config.toml
arch = "vit"
model = "image classifier"
dataset = "rendered dice on a table"
train_examples = 145000
image_size = 48
crop_scale_min = 1
horizontal_flip = true
translate = 0.06
rotation_deg = 5
targets = ["dice"]
num_classes = 3
norm = "layernorm"
norm_position = "res_post"
hidden_act = "gelu"
head_dim = 64
fused_qkv = false
bias = "all"
qk_norm = false
parallel_block = false
moe = "expert_choice"
num_experts = 16
moe_every = 1
expert_mlp_ratio = 1
experts_per_token = 2
shared_expert = false
patch_size = [6, 6]
layers = 12
width = 256
positions = "relative_bias"
pooling = "class_token"
loss = "cross_entropy"
head_dropout = 0.1
optimizer = "muon"
muon_scale = "match_rms_adamw"
learning_rate = 0.0026
momentum = 0.95
nesterov = true
orthogonalizer = "newton_schulz_5"
adamw_lr_other_params = 0.00073
max_grad_norm = 1.0
max_steps = 8000
batch_size = 384
epochs = 21.2
lr_schedule = "step"
warmup_steps = 400
weight_decay = 0.1
adamw_weight_decay_other_params = 0.05
Rows from expert 6 of block 3, named by matrix and row number. Rows with one number belong to one neuron. Each number is 500 + 50 x the weight over its row's rms, rounded and kept within 0 to 999. All counts start at 0. Numbers have three digits each. After the name is the row's rms in percent of the matrix's.
# up: expert up (model.blocks.3.mlp.up, 16x256x256), inputs 156-207
# down: expert down (model.blocks.3.mlp.down, 16x256x256, transposed), outputs 156-207
up.55 110:468478478516534560441429502458579580525426431465477551439415435522414522516480551505458556508395515492477530549507551502572519503541403428476480533439499492
down.55 103:491514501547492548559551570507473536566530464505545510492501503525471475506395530513486478512480475456549569517481550489535481477486507531500425526471389465
up.56 112:546408545471525558507434463578493519411530522446526470595574579554483473497421536466440468474474497492512632445553459505542471542486481517466466587571492468
down.56 107:547467492452410501578461440519531495471629433491526507451498517424504450524414559469464510469456447449515473392519542468471427501527533527418459510465470467
up.57 117:490451487486557579546479508497488458499525568506579566487524439463577415456470484478590487434457476488483384520524484384429419547459580397445511547600402467
down.57 121:594509505549446488410486417428499516496443527515566425487517541509497476489578545400459488491529485549469494504587467452467590516528525491458497483456472516
up.58 102:549519508651519500548540509464501442512537512621443507505438523509465498546477513381534467441475481568503546525425504523452478545478535553459480529499523509
down.58 103:551471525485480485413369501486475518504598500560533591550488506466431499467407553507487568487477585588492532499517433486573565568385487509512479567495445449
up.59 106:509485391521425435469486442501565566506432549530616522503512415485570545625539534445528512573522480475415508459454516496555463464559453458470510562523572516
down.59 104:519638502479428567510456521540447604473530518508504500536529468500463488478448499408489461504457494534472462409426535540477487470519542520399547428452488592
up.60 103:484448560502547528597487564526528476537526427466580508380412586462492508451497545530522520531575588474445554483438473438518537442494519481551479479435491446
down.60 103:536454501476549515413533537509515474454481485432501520525531539553541448632529562641525517476614522523387522496487470391548590480529486472519512503541471447
up.61 082:553471514536487496416537458424538536587546477514526522540522558406452517580526417499541509533420435458572599433503501469435540488535476526533527440454486511
down.61 086:504485500529594487411535466407353458530573470532440470452525560486507524508547500408476447478432419531481484498442433567527519499455410555518518553570505467
up.62 102:524557481438468415435496497496476547447586531562508439484422552492444524457438429486558414471474477506488535522487475543524552537518421519558470511467543473
down.62 103:429519539474411657455491510438542569572513516559570427543558496565509497476546499501492612509490536488522590578575609459460516496504569512601482463513440491
up.63 105:553465479464526485554560547477435425517476488488574531565546424484461555492516541499526472446450537455529584510557464428522498502497509588548509443506473493
down.63 106:492468482398554587498488490589525427478499456580484514556550469628584468471534500501519506506511478526540582484496514444470550568523546495564453494491536473
up.64 113:557478440654403446503452530489517444446551498472590425465558512463516531571429477544573570409536509496484473493471572542568568526444512516535576453539450522
down.64 113:593583455423475487473492442466539451516473482459410503548501575538523453541524494556582499500472525484465608465525416441615595512514547539506583503521539481
up.65 105:454445485443503504500539450483480427464499404502507499487495477463546415543491439565532422475490564485545549457436459437431493496487447459503524531543500506
down.65 095:580516493505597439492460525574584527481582490450446545531499457582513484527616494475535513476493477520552445550513493506537470527522479497488548599519518496
up.66 119:430539534516542420546546500603502485555513478513412543494504550554483540551399500565498553468532490419593427538489537436549495528529603488500577522490532580
down.66 124:533561521521545573490497509482476510455462450501529494536544476514473442565564482467478521503604478472530539431497491468522494517519496407517487477486479479
up.67 115:479582443471535472508573544435498479557491408497474417496349563604608519577495510513473427458453481436504454442429576552468602538502549563493479519453482481
down.67 118:459536502396495421518437461502482474461473550470466588555450531517469412555453440456448600474461532538583533470550553535485530512528513537507606559471619481
up.68 092:556420566461456434478547469506436498501574512581471517490465455516462548485514465580593577450488475429549540546497509468498557507501516528525449556479533511
down.68 098:532528475461397557425522489553500529528499482492442449448527509450563583424573443486432532528402480623468526426444409455523590499509501518511459443483516541
up.69 111:514504426529497509522532543412457532438592558419499481476478491541479471505539562464456513513565537529507444457432413479568441537521455492598551521490429457
down.69 118:529591412502551492594444585417490472606466445508505476533541404572571439386484509523591534493509574452528450513415485500455539454494571421488399538467510496
up.70 091:516568513462413459444511533538549516554539449482518532543439572464413595596425573485435462594465535505516434581415564529451495600485460527506519483591417533
down.70 089:505533531527664576489522546517543450470495489553493543513476476480468483546465430502558441395460471479517576482396469541619503511445533498631539585461460478
up.71 082:472474557513460548492565476511538543443480446504462530494558585451582449568546492526459546484471563409530497554522462516548464463477550511544509550528545565
down.71 080:603526475431429491504482451486475533543582559539510546509546508436470481487435463453600568478398530445482459513485523506551462514557546552539532492524487517
up.72 107:543515489428535524489484479452530520421503548505446476485489535475426517410529443580492514575546591545484531573534502486452436482593537464481486422474570417
down.72 108:541421492579494495544489569499497504514518469506540534467486422501578498426437512405463548478484448385498520560491465484463492488488479590446466609442436575
up.73 095:513465512502453372526399602543406527473417459499490565477504494545425545563484544501489611552543509569426491500492517489591465484433557531457556523591553545
down.73 098:415519522514539573484538488444503487584408472618416444478430501548493507590481390483563512505493509487438518492494507466534531505556510513557405430511594592
up.74 111:471533532551526478541514505466404515552575418595418515429527513483458549598551484498441533580538497522511472520525502503407457427466543518444530477472588522
down.74 105:588501485536463542480552376507516539424479458504459540531496525466540560471525581488512476429584527467510528468441508594496621459453462423600566619573413429
up.75 099:474505505425443572516582500488503496500459525523485508484560472545385483479436564542520414443520535496515447492509521456461526482491507521519320485520570526
down.75 101:519530556491525568475514503569453543489504519474560520478530575438491488445468498527607535483552476431538485497549446437417409475514541529611556530539453446
up.76 093:375501563496492462522492524435495504558539479503474499468579486461501485493559500418422481414551458482458504522564451461504426367465466477548511514532471439
down.76 097:402548493494511513497420495528450470525513491506504449517572572479506483522549584465477515486433510446486491555579516572396420433459457538449507560528587474
up.77 088:448504521430544436554544431463521541446498594550501569494497568459510525501467532437549452512532485605581517515429477481587518495463486493509581505535468491
down.77 087:565590538524506546394542522436528467454490458500495504491463497602501486535567486509511515474580464517436524538524447485464447485475522493541524606514511521
up.78 111:477622553513538532451544483456534590484488480536493577468507488470492374562523541606366586451496531518515483467530440498437496504496546432506498511454390475
down.78 111:542447491557613514541496495476457553542519451472492518471405467545534437475463505532469476495475494477365553535494523528525516418523495520484529546460552406
up.79 095:535534531430401515474511516472429479549565465580467633499488424575409473449467464422492452482519450471510489525580550503462501541566476516429545506435523442
down.79 094:448459543537542453451530550489509585520581419493515627544499462535505450525448509552565439501414503523529574565572447582465516435419519477529462507533405546
up.80 076:511393471420545493516539471564530489485469459460473529595448467540440467544557472494448405440531463507474467461562494519508493440397522542589459533597565565
down.80 080:593512519500516465499526520488520488472520498508519468496498486512452563597588505464478473472497471437513448489424454476456493456491567556482444593570521443
up.81 100:501551542440413495565446500526545544539430502520516537468536596461455540515501439436588502532503491449509485529511508495396529467544505410477469521505499514
down.81 102:508570540408492524487559576414482423477521433452456515499417616525413532518528536496502529430439521568461390574517638602522627498476568426497588501566546505
up.82 089:438556474518490542504475411369426524584485410426501577600593480513445543367481521535516367471541509450576544537584508439534511502507512512418506436499451493
down.82 096:406444641539561494438542637501484447526493609507582498459501481495466516541482464476425632503508474513520593535467412473475477535486491464500471471460478463
up.83 094:473409524456496531584539503610578400484528445472515528543487459462550490576479465483512422535494503582508544478526483543514586472484519437491509505433533505
down.83 094:557467534412500403421557484480489480511559401533513523499543508559446436565533505593491548407457482492520474509547418570459574424495491552514530572483509493
up.84 116:562535524515509489517560393559455547466510420510530534592468429470535444431464512563537492496570376555460481584468543540573454531530527521468423558477481489
down.84 110:524556598462520406504543516465469580585420506444549565423527486498497514437427494492442530460515488467583519539400518575617522519494481473488474462477526526
up.85 070:468458522500563474480505518507515553555564516397500585470432378526455511538557475544477498410578459520519550512606473476521479532397415439530456592579451538
down.85 073:578435527552530527557469478524470479535416596492478479515571427471562393508414516467439559459429559480495397567490460471498516481436509447473433532494571452
up.86 118:562493495475462484493533542418553521451444524501585515560428530546408445489492538519469528425543538504543575539577500544530537390442513451486550527445518452
down.86 115:527512555445509522541525625474422552618476513472554526438430468576430489482342512508551423527488495566491479456522558579482575553507500468572482515471472503
up.87 082:577550582556437420510496557540418498454560480538511597599476433544436472543499474399559475522500487485501497413456521521480538507459514480401535637564484478
down.87 087:465464444474528533448488526496459523505465571545521530546463430525500494438608476468462487526552574474566492544507512508523444566497420489537416505552540629
up.88 080:582541520509524491447541462521471505500524515466455522480508452420413416596458546597520500552554503447511563502399483549553514564452478495474474506473481411
down.88 077:556602489578466476471604504516514500557515369506378583450478487487493589570410475523572485484476575419484479566394545514491539534608429467457586512437432457
up.89 093:449537506550506628475527489521523446448433495397555473509636466495562444501480516557544427435532491548519518536600572523527472434484507451577429521521542491
down.89 088:538529501507529534543586459399505533437594612562484457496476521485451549503488481481610385468530520415574435501557553523473435526566574524499499451381449540
up.90 098:527533530531475434453392559553507531534479461361480583514542530483465505502453461535426476494489459499530518519397460505580513564542491547532519434495486444
down.90 100:462449463494503497427498530529489472544491450605447385494534549513433447508473454456506499512526516511520641581473538498448525565551499353551436437484496456
up.91 105:435472467496472497518521481568441451487400548534504442505473419499553492430465496486467537502513506504478537543469424453503479515511538513488536482423551565
down.91 103:469456457478556471567453524576454554489463462362512492434477501397560486503517498456535498519499500397445528485471466534462591509456473469517518492497557490
up.92 105:530478403423479536474640486572414530439427418506489403530475495507533537576494512484580483428612455521510481430556497513511437549483530567566509500491475537
down.92 101:518479541486506512466453455533547511566500416457459453528479426443440454549591406510461499539537423412541574493419449516469412544491531536485477487450508446
up.93 108:513476528532478574478537440521495493444474495518429522601480498499453511592610557564425560519481417516515472493504505464510516514466510480446522528508453480
down.93 110:553397460455587499473516575501470543461391533571541452552511524504635434472538573378543413498485519490425526481548504526546536491448506428586583566530445492
up.94 102:499476483450497498426515423546558461470436493473502519519459483442527574434621549490473518443564470444505564517453526484451456474424484522591429472498506507
down.94 101:420447595535554502484495494425501479530497520521413586499528532510438411530533410503506499405588456532430609513589478498510548502535467474504496554519489576
up.95 093:485510471482565393476490404462502513510529459513512542514575513548446553482463427510543481522535481515401509494560566573623482483475458518520516509501493522
down.95 086:520518535492492505536570460568506591525527517510463398443470491516434488470439484459470570557560566507624521570503374465537501528480516535497558497555506439
up.96 100:527560467567499489502527518497557586467475535509515533451589462352490535398576557541505455627516454520518570596525430535452461548431458483495459514531532495
down.96 094:441507518522493484463502597547606466486567550465457438460431449491516568474533509527569418543510382488560435575418511518392498492537507578440524522577424519
up.97 117:510441461519493529535438485612410494519431511497535491512535572479348413512459467584475485499563504403428484537527495508513544543620405538454527505473456422
down.97 113:426480460498513471488527596438540502520475505571496451569518476463489529526465539546466522445508527500504538550526535448581580533564462435463477516474579498
up.98 096:555529430441540510482555551370560520579577513496517483545448493414395490525509503421449483541508417485442523442424521406499553461516515490524480487523453507
down.98 098:486447455497500445570534487456369531477426479513615510558582504495567510507524484554566522454480526445470504530600528554418499491449448458496487571537547560
up.99 113:632488532600467539355504621401489453493444529586394487540532610495506441528520481511501543481503531475567531519486529463503458474519453500585431411442554540
down.99 115:520530433464469474523517411512538457458519482463488542504467462451450524460440471469541565459487502450466516441550508498512474470526465468558525585449508509
up.100 115:523473424514537515407542515502473515551447517469422463533469507566551493454435485496468571494481474429510609475513516461532442594522564522448501440380482511
down.100 117:549484517563558557532497438462506426561528455602437545568489501530537466547489503441496464529504558448527613461554489429444457495503554583536449501580433512
up.101 106:565409629433550470373469527476478481495496495461468578417476449541443513518462556395486597487494420538393573517511500488461576474478569602541442480507511501
down.101 110:465528647441498489475555538427489531538545517506529467540499600568484581469525494529411547503465512540394531519515494481623475490534440517520485455419508483
up.102 103:532453546514362544554448422522487521496480545435557498514463478415560549507466561513478490546479500507521525455562600480547520457584547485574573555491552564
down.102 096:542466426420468486467548573561455514470510479606453566441474508397446536471522525506549510514535491562538581571510460401413589492559527523505406567577533558
up.103 108:488454476527547529573526475502521529511543518458555533457521458541456461539530441463483588539514500502529536488571426495572514567421583461538490534555618423
down.103 105:542515549530517497588442505490521494606490520474586414610612498579469482536525446420557435531466479505568515585477569483493558505501472411483537504590510535
up.104 112:389420536439487541526458517512536472541472567574498387615544527503409508486499528468519562550507533537557513426546554508468487508445469500540472426549476462
down.104 109:558394481556483412479495552453476493556545480591442534571532520529502380470496555446537492519552519474565420526434547478523505480485466502524459521536547435
up.105 114:464460486478508449526529464497387555504533552560551446564567486574627579510475501482509537460500520560496538502562424472485436485530476545487473420438502449
down.105 123:501573597562564544397505362491471465494544494558478452550390508469585459567563480440400462522379485488424459566507436505405477515511522401475597474461641560
up.106 103:480508480506533409509509551474487514567576531473577527500392595474525459475510501532526477496535454466407459514485492511383420472535538457522483506576465372
down.106 102:492517495622430472505506509460517487559475488575505514520460571531483434461436457406459522480444463480519424534469560481546456502430570485389499497456386577